{"train_examples": 26041, "spec_augment": true, "norm": "batchnorm", "depths": [10], "init": "trunc_normal_002", "optimizer": "soap", "eps": 1e-08, "merge_dims": false, "steps": 5200, "batch_size": 128, "final_lr_fraction": 0.01}
Rows from block 4 of a small multi-label audio tagger, named by matrix and row number. Each number is 128 + 24 x the weight over its row's rms, rounded and kept within 0 to 255. All counts start at 0.
After each channel's rows are labels from the 100 clips, of 14976, where the channel reaches its highest value: "top examples" is what is common among them. Only what is clearly more common there than usual is listed. The data: short pieces for a synthesised band: melody, chords, bass and drums. In brackets: how many of the 100, against the usual share in percent.
# c30: last pointwise conv (model.blocks.4.c3.0.weight, 384x384x1), inputs 344-383

c30.100 [161 102 168 166 120  65 110 111 120 150 146 142 125 119 126 144  99 119 104 128 124 138 113 118 149 108 125 197 114 118 153 123  78 108 129 108 129 173 147 136]
top examples: reverberation (78 vs 34.9); text has "room" (78 vs 34.9); text has "reverberant" (78 vs 34.9); thin (high-pass) (29 vs 12)

c30.319 [101 121 156 112 148  96 157 137 143 105 100 126 122 135 116 111 125 177 109 135 105 125 109 142 106 114 121 141 173 122 128 125 132 180 138 109 129 132 121 117]
top examples: kick (100 vs 64.8); drums (100 vs 64.8)

c30.248 [109 103 131 149 155 125 112 124 127 128 152 107 126 112 106 128 120 103  94 125 130 100 112 164 118 131  99 135  96 109 128 141 114 171 150 167 178  99 138 144]
top examples: bass line (97 vs 64.6); organ-like (61 vs 10.7)

c30.5 [121 162 159 117 117 160 141 122 145 166 114 148 109 124 116  94 139 111 140 159 170 143 134 162 145  96 126 115 148 179 180 124 113 136  98 119 145 151  91 158]
top examples: horn-like (55 vs 19.5); square lead (37 vs 10.7); melody instrument: square lead (30 vs 3.8)

c30.372 [132 106 111  97 131 143 133 165 137 123 128 119 131  87 118 140 133 142 150 134 115 130 197 115 133 138 113 143 129 167 127 133 167 150 116 171 100 119 140 102]
top examples: reverberation (95 vs 34.9); text has "room" (95 vs 34.9); text has "reverberant" (95 vs 34.9); bass guitar-like (49 vs 21.5)

c30.138 [138 148 148 136 121 167 158 134 117 107 113 161 101 124 102  84 137 147 156 166 124 124 110 162 170 139  97 198 100 130 138 112 131 127  84 156 107 107 122 117]
top examples: horn-like (50 vs 19.5); saw pad (46 vs 19.9); text has "thin" (33 vs 12)

c30.239 [137 116  95 104  92 113 115 133 127  79 112 147  98  91 172 154 129 100 165 187 101  93 148 126 134 113 136 144 122 107 122 108 127 157 136 147 143 104  96 153]
top examples: saw pad (52 vs 19.9); clipping (50 vs 8.1); text has "clipped" (50 vs 8.1)

c30.15 [137 114 151 116 130  81 162 139 130 135 118 137  78  70 133 132 153 128 116 109 103 150 136 124 126 104 169 138 138  92 126 120 110 111 136  99 130 175 158  78]
top examples: clipping (26 vs 8.1); text has "clipped" (26 vs 8.1)

c30.233 [123 139 112 115 122 158 109  88 143 151 111 112  96 105 151 122 108 124 150 122  94 151 146 116 164 124 119 105 172 125 149 124 118 129 146 105 139 132 126 101]
top examples: saw pad (64 vs 19.9); string section-like (30 vs 11)

c30.57 [128 121 119 159 130 121 136  90 169 120 125 112 140 155 143 105 163 112 147  97 114 175 109 103 114 139 151 122 136 132  87 100 121 109 130  82 120 129 122 133]
top examples: clipping (94 vs 8.1); text has "clipped" (93 vs 8.1); muffled (low-pass) (29 vs 11.7)

c30.332 [150 143 146 134 159 158 134 121 135 135  90  99 113 172 113 117 143 123 136 152 157 109 148 130 187 125 132 101 117 124 144 118 117 112 136 145 140 110 129 149]
top examples: saw pad (41 vs 19.9)

c30.202 [143 130 121  91 106 117 120 112  93  79 215  75  99 180  91 137 156 180 134 112 157 164 116 144 159 104  96 128 121 149 140  76 128 145 152 135 109 119 137  99]
top examples: bass line (99 vs 64.6); bass guitar-like (94 vs 21.5); thin (high-pass) (64 vs 12)

c30.255 [158 134 150 134 120 129 129 167 161 106 100 148  80 136 124 123 137 141  92 105 171 124 169  86 195 137 138 187 128 135 196 170 126 110 119 154 173 112 115 126]
top examples: kick (99 vs 64.8); drums (99 vs 64.8); ride cymbal (95 vs 11.9)

c30.237 [ 95  98 161 118 121 123 122 110 138  99 118 106 124 132 174 168 117 107  91  92 170 182  94 120 107 135 126 138  76 125 139 162  61 129 116 102 138 135 147 157]
top examples: kick (100 vs 64.8); drums (100 vs 64.8); snare (96 vs 32.7)

c30.49 [148 109  72  86 134 168 146 130 130 109  95 142 102 137 101 157 165 158 109 124 117 147 109 132 152 150  94 131 189 177 128 108 113 125 191 126 124  99 148 118]
top examples: organ-like (82 vs 10.7)

c30.291 [130 112 149 118  74 131 147 145 115 112  97  97 138 131 152 146 141 114 134  97 168 150 135 160 121  97 122  96  99 190 124 111 107  90  83 107 102 118 120 120]
top examples: marimba-like (35 vs 10.6); bowed string-like (35 vs 14.6); melody instrument: marimba-like (33 vs 3.9); melody instrument: bowed string-like (26 vs 4.2)

c30.306 [107 120 111 109 101 136 145 155 165 119  86 146 162 117 131  81 140 162 105 143 171 125 157 130 123 118 128 144 118 127 140 102 133  83 122 125 117  72 114 137]
top examples: bass line (99 vs 64.6); saw pad (98 vs 19.9)

c30.217 [177 117  92 167 128  99 132 151 122 132 205 176  90 128 106 142  95 111 101 117 112 161 111 133 129 154 127 105 112 122 129 108 130  95 149 113 138 115 101 131]
top examples: organ-like (44 vs 10.7); muffled (low-pass) (42 vs 11.7)

c30.274 [109 109 172 161 173 123 167 132  66 125 152 107 106 158 155 110 155 130 122 123 122 157 119  85 110 130 141 125 137 182 113 171 130 125 131 115 115 173 158 149]
top examples: reverberation (60 vs 34.9); text has "room" (60 vs 34.9); text has "reverberant" (60 vs 34.9); text has "noise" (26 vs 10)

c30.28 [119  91 115 108 130 137 121 114  92  92 144 123 108  89 124 147 112 122 113  92 159 165 125 124 109 101 120 164 129 115 116 132 106  98 145 119 104 119 152 103]
top examples: bass line (99 vs 64.6); string section-like (39 vs 11); clipping (36 vs 8.1); text has "clipped" (36 vs 8.1)

c30.125 [136  81 120 160 121 103 130 138 127 130 171 139 110 108  87 130 117  95  97 129 133 120  91 109 108 138 132  99 150 144  63 153 125 141 106 115 119 127 126 163]
top examples: harpsichord-like (41 vs 10.4); clipping (38 vs 8.1); text has "clipped" (38 vs 8.1); melody instrument: harpsichord-like (35 vs 3.8)

c30.355 [133 120 119 104 124 163 100 118 141 129 137  99 149  89 163 128 133 113 141 119 130 119 126 119 159 144  95  98  97 106 159 137  97 149 102 145 101 116 132 147]
top examples: reverberation (76 vs 34.9); text has "room" (76 vs 34.9); text has "reverberant" (76 vs 34.9); rumble (70 vs 5)

c30.362 [126 138 103 151 147 120 145 100 164 101 142 147 129 163 143  82 126 125 114 118 164 137 169 119 139 141 130 106 102  86 156 121 133 116 116 135 138  83  96  96]
top examples: saw pad (69 vs 19.9)

c30.75 [141 112 122 128 142  82 152 105 117 104 132 118 145 141 158 140  95 115 118  98 163 149 116 100  93 136 132 123 107  92  92 105 143 163 114 119 108 169 158 109]
top examples: organ-like (55 vs 10.7); clipping (35 vs 8.1); text has "clipped" (35 vs 8.1)

c30.166 [143 120 118 125 109 125 141 144 127 104 109 107 121 101 134 119 122 129 145 135 112 132 137 130 130 121  90 113 115 116 127 120 124 145 157 131 110 143 116 109]
top examples: thin (high-pass) (40 vs 12)

c30.325 [124 136 112  97 149 128 132 160 139 143 140 132 126  90 151 137 143 129  95 167  96 140 109 181  87 128 112  96 168 123 157 125 101 108 156  98 178 124 118 172]
top examples: kick (100 vs 64.8); drums (100 vs 64.8); rimshot (52 vs 16.1); ride cymbal (35 vs 11.9)

c30.149 [130 162  87 115 118 103 140 153 121 104 124 124 152 125 158 125 114 112 181 127 131 125 143 118 125 111 148 169 108 121 153 134 130 115 136 151 121 161 140 114]
top examples: horn-like (72 vs 19.5)

c30.6 [116 180 131 109 184 129 123 106 171 115 108 114 113 139 127 137 110 106 120 148 110 104 127 119 130  93 131 108 145 137  95 159 120 158 152 113 154 136 109  85]
top examples: kick (100 vs 64.8); drums (100 vs 64.8); rimshot (61 vs 16.1); open hi-hat (42 vs 19.4)

c30.229 [194 125 107 102 117 162 118  98 122 125 113 163 135 114 150 194 126 185 152 100  69 118 135 130 161 117 131 120 190 126 151 116 153 123 171 139 121 112 103 118]
top examples: bowed string-like (49 vs 14.6); melody instrument: bowed string-like (44 vs 4.2); saw pad (42 vs 19.9); ride cymbal (33 vs 11.9)

c30.123 [ 93 137 104 147 162 125 118 107 187 185 124 119 172 131 162 111 106  87 190 147 116 155 120 123 132 140 120 136 103 139 109 151 119 130  97 124 153 134  87 100]
top examples: thin (high-pass) (61 vs 12); horn-like (45 vs 19.5)

c30.276 [147 124 131 130 108 128 139 121  92 111 144 128 111 128 133 110 150  95 113 131 132 115 101 144  83 113 127 140 108 108  77 105 113 109  99 125 150 122 112 102]
top examples: organ-like (37 vs 10.7)

c30.51 [181 117 110 117 128 119  86 104  86 124 126 116  76 105 154 173 129 104  95 122 115 120 144 129 129  95 146 104 146 116 124 130 142 128 100  81 156 137 130 116]
top examples: reverberation (88 vs 34.9); text has "room" (88 vs 34.9); text has "reverberant" (88 vs 34.9)

c30.330 [104  84  71 123  96 114 129 137 112 135 108 146 126 170 142 117 104 152 110 113 104 162 161  94 107 159 142  99 113 116 110 142 128 103 156 125 107 128 181 157]
top examples: clipping (59 vs 8.1); text has "clipped" (59 vs 8.1); string section-like (29 vs 11)

c30.312 [138 108 135 129 174 130 130 175 148 124 118 106 139 150 136 107 160 180 119 145 135 134 135 124 131 164 112 156 113 132 118 144 141  97 123 105 133 125 128 148]
top examples: marimba-like (62 vs 10.6); muffled (low-pass) (34 vs 11.7)

c30.367 [155 125 171  85 114  91 141 124  74 103 152 111 134 187 114 119 113 106 129  94 116  98 118  86 122 145 162 105 115 122 145 115 116 166  92 137 101 131 160 175]
top examples: bass line (98 vs 64.6); thin (high-pass) (85 vs 12); bass guitar-like (63 vs 21.5)

c30.209 [135 113 138 118 125  89  86 107 127 121  99 110 111 138 152 146 114 130 127 125 173 108 125 136 148 130 103 171 112 131 184 108 100 142 108  79 161 133 116 111]
top examples: bass line (99 vs 64.6); reverberation (66 vs 34.9); text has "room" (66 vs 34.9); text has "reverberant" (66 vs 34.9)

c30.323 [122 114  96 112 148 106 120 142 105 122 124 111 139 145  96 139  96 141 111 146 125 126 139 100 121 106 128 140 127 155 124 115 121  96 116 127 159 130 141  88]
top examples: bass line (99 vs 64.6); saw pad (64 vs 19.9)

c30.96 [ 62 106 165 160 103 120 117  90 159 141 103 132 157 134 108 144 119  78 141 102 158 119 109 165 143 136  89  96 151 123 159 133  78 153 131  99 128  93 126 111]
top examples: organ-like (43 vs 10.7); clarinet-like (36 vs 10.4)

c30.150 [164 117 134 162 201 105 122 163 127 133 111 137 103 112  90  94 158  99 124  98 146 109 148 115 129 135  94 122 145 117 108  87 132 117 113 139 109 125 129 144]
top examples: marimba-like (78 vs 10.6); melody instrument: marimba-like (75 vs 3.9)

c30.40 [117  71 119 112 100 104 113 146 137  87 114 106 135  74 110 119  92  99 136 131 148 113  91 157 126 173 143 103  96 145 129  94 123 131  73 110 117 135 124 124]
top examples: kick (100 vs 64.8); drums (100 vs 64.8); snare (94 vs 32.7); bowed string-like (45 vs 14.6)

c30.9 [152 158 141 142 183 178 127 101 145 134 125 138 134  94 119 100 135 100 110 117  93 135 147 114 126  98  99 162 112 135 158 100 124 148 123 115 132 123 125 108]
top examples: saw pad (53 vs 19.9)

c30.289 [125 116 117 100 121 125 113 118 114  95 116 106 203 231 137 176 105 142 132 112 110 108  98 113 149  78 144 114 114 116 116 152 121 118 152 104 104 123 164 184]
top examples: thin (high-pass) (94 vs 12); horn-like (48 vs 19.5)

c30.199 [143 141 140 132 127  86 135 127 153 137 153 134 119 134 124 116  92 111 148 135 114 112 152 123 129 105 153 142 105  72 133 112 150 182 112 123 151 176 117 157]
top examples: organ-like (79 vs 10.7); melody instrument: organ-like (43 vs 4.1)

c30.347 [156 116 158 137 153 133  98 155 128 157 128 123 151 145 165 117 119 131 155 104 137 110  90 111 128 141 210  97 156 132 157 127 144 146 123 121 113 150 153 165]
top examples: thin (high-pass) (63 vs 12); horn-like (58 vs 19.5); clipping (32 vs 8.1); text has "clipped" (32 vs 8.1)

c30.278 [167 125 135 115 111 140  96 129  95 167 150  81 124 120 176 174 120 128 124 117 142 114 136 164 140  80 144 139 140 150 118 134 124  99 140 123 138 173 144 129]
top examples: bowed string-like (45 vs 14.6); harpsichord-like (27 vs 10.4)

c30.225 [130 116 145 130 158  93 111  93 129 130 115 141 136 154 119  90 120 109 100 113 180  76 137 122 124 127  94 143 105 122  72 137 138 133  96 108 106 167 112 146]
top examples: horn-like (48 vs 19.5); saw pad (47 vs 19.9); thin (high-pass) (38 vs 12)

c30.257 [181 101 103 100 124 164 129 127 120  75 118 119 109 110 121 183 116 147 134 124 102 126 127 128 109  98  78  71 169 127 168 116 134 121 150 115 104 117 137 139]
top examples: bowed string-like (44 vs 14.6)

c30.228 [124  84  94 134 180 127  91 174 127 140 128 164 162 142 140 147 132 129 136 121 119 132 152 112 120 114 118 115 147 136 159 153 142 130 118 189 119 165 140 147]
top examples: reverberation (71 vs 34.9); text has "room" (71 vs 34.9); text has "reverberant" (71 vs 34.9); rimshot (41 vs 16.1)

c30.167 [165 142 181 163  81 118 159 181 158 130 112 181 145  98 111 117 110 137 145 161  99 140 136 127 126 137 145 189 153 170 150 138 173 139 114 144 168 160  58 169]
top examples: kick (100 vs 64.8); drums (100 vs 64.8); ride cymbal (98 vs 11.9); rimshot (43 vs 16.1)

c30.321 [127 132 165 114 135  98 135 155 145 137 136 161 170  75 165 114 126 120 104  94 120 105 156  89  85  90 132  98 125 118  86 122 103 156 183 104 124 182 131 132]
top examples: clipping (59 vs 8.1); text has "clipped" (59 vs 8.1)

c30.246 [136 155 102 129 122 134 124 111  98  69  63 155  98 103 140 179  94 122 117  86 117 147 112 167 141 111 110 144 183 173 118 169  94 126 122 116 123 113 140  85]
top examples: bowed string-like (37 vs 14.6); melody instrument: bowed string-like (37 vs 4.2)

c30.43 [167 143 115 115 139 113 127 159  72 107 105  91 109 135 165 136 198 120  97 170 146 101 101 122 131 115 115 111 126 107 168 140 100 102 105 102 143 117 112 119]
top examples: marimba-like (56 vs 10.6); vibraphone-like (26 vs 10.2); melody instrument: marimba-like (26 vs 3.9)

c30.245 [120 117 115 147  95 113 126 138 149 123 103 127 100 133 103 113 123 138 141 108 161 112 180 113 108 146 110  96 130 115 150 112 127 107 107 150 124 143 123 102]
top examples: saw pad (50 vs 19.9)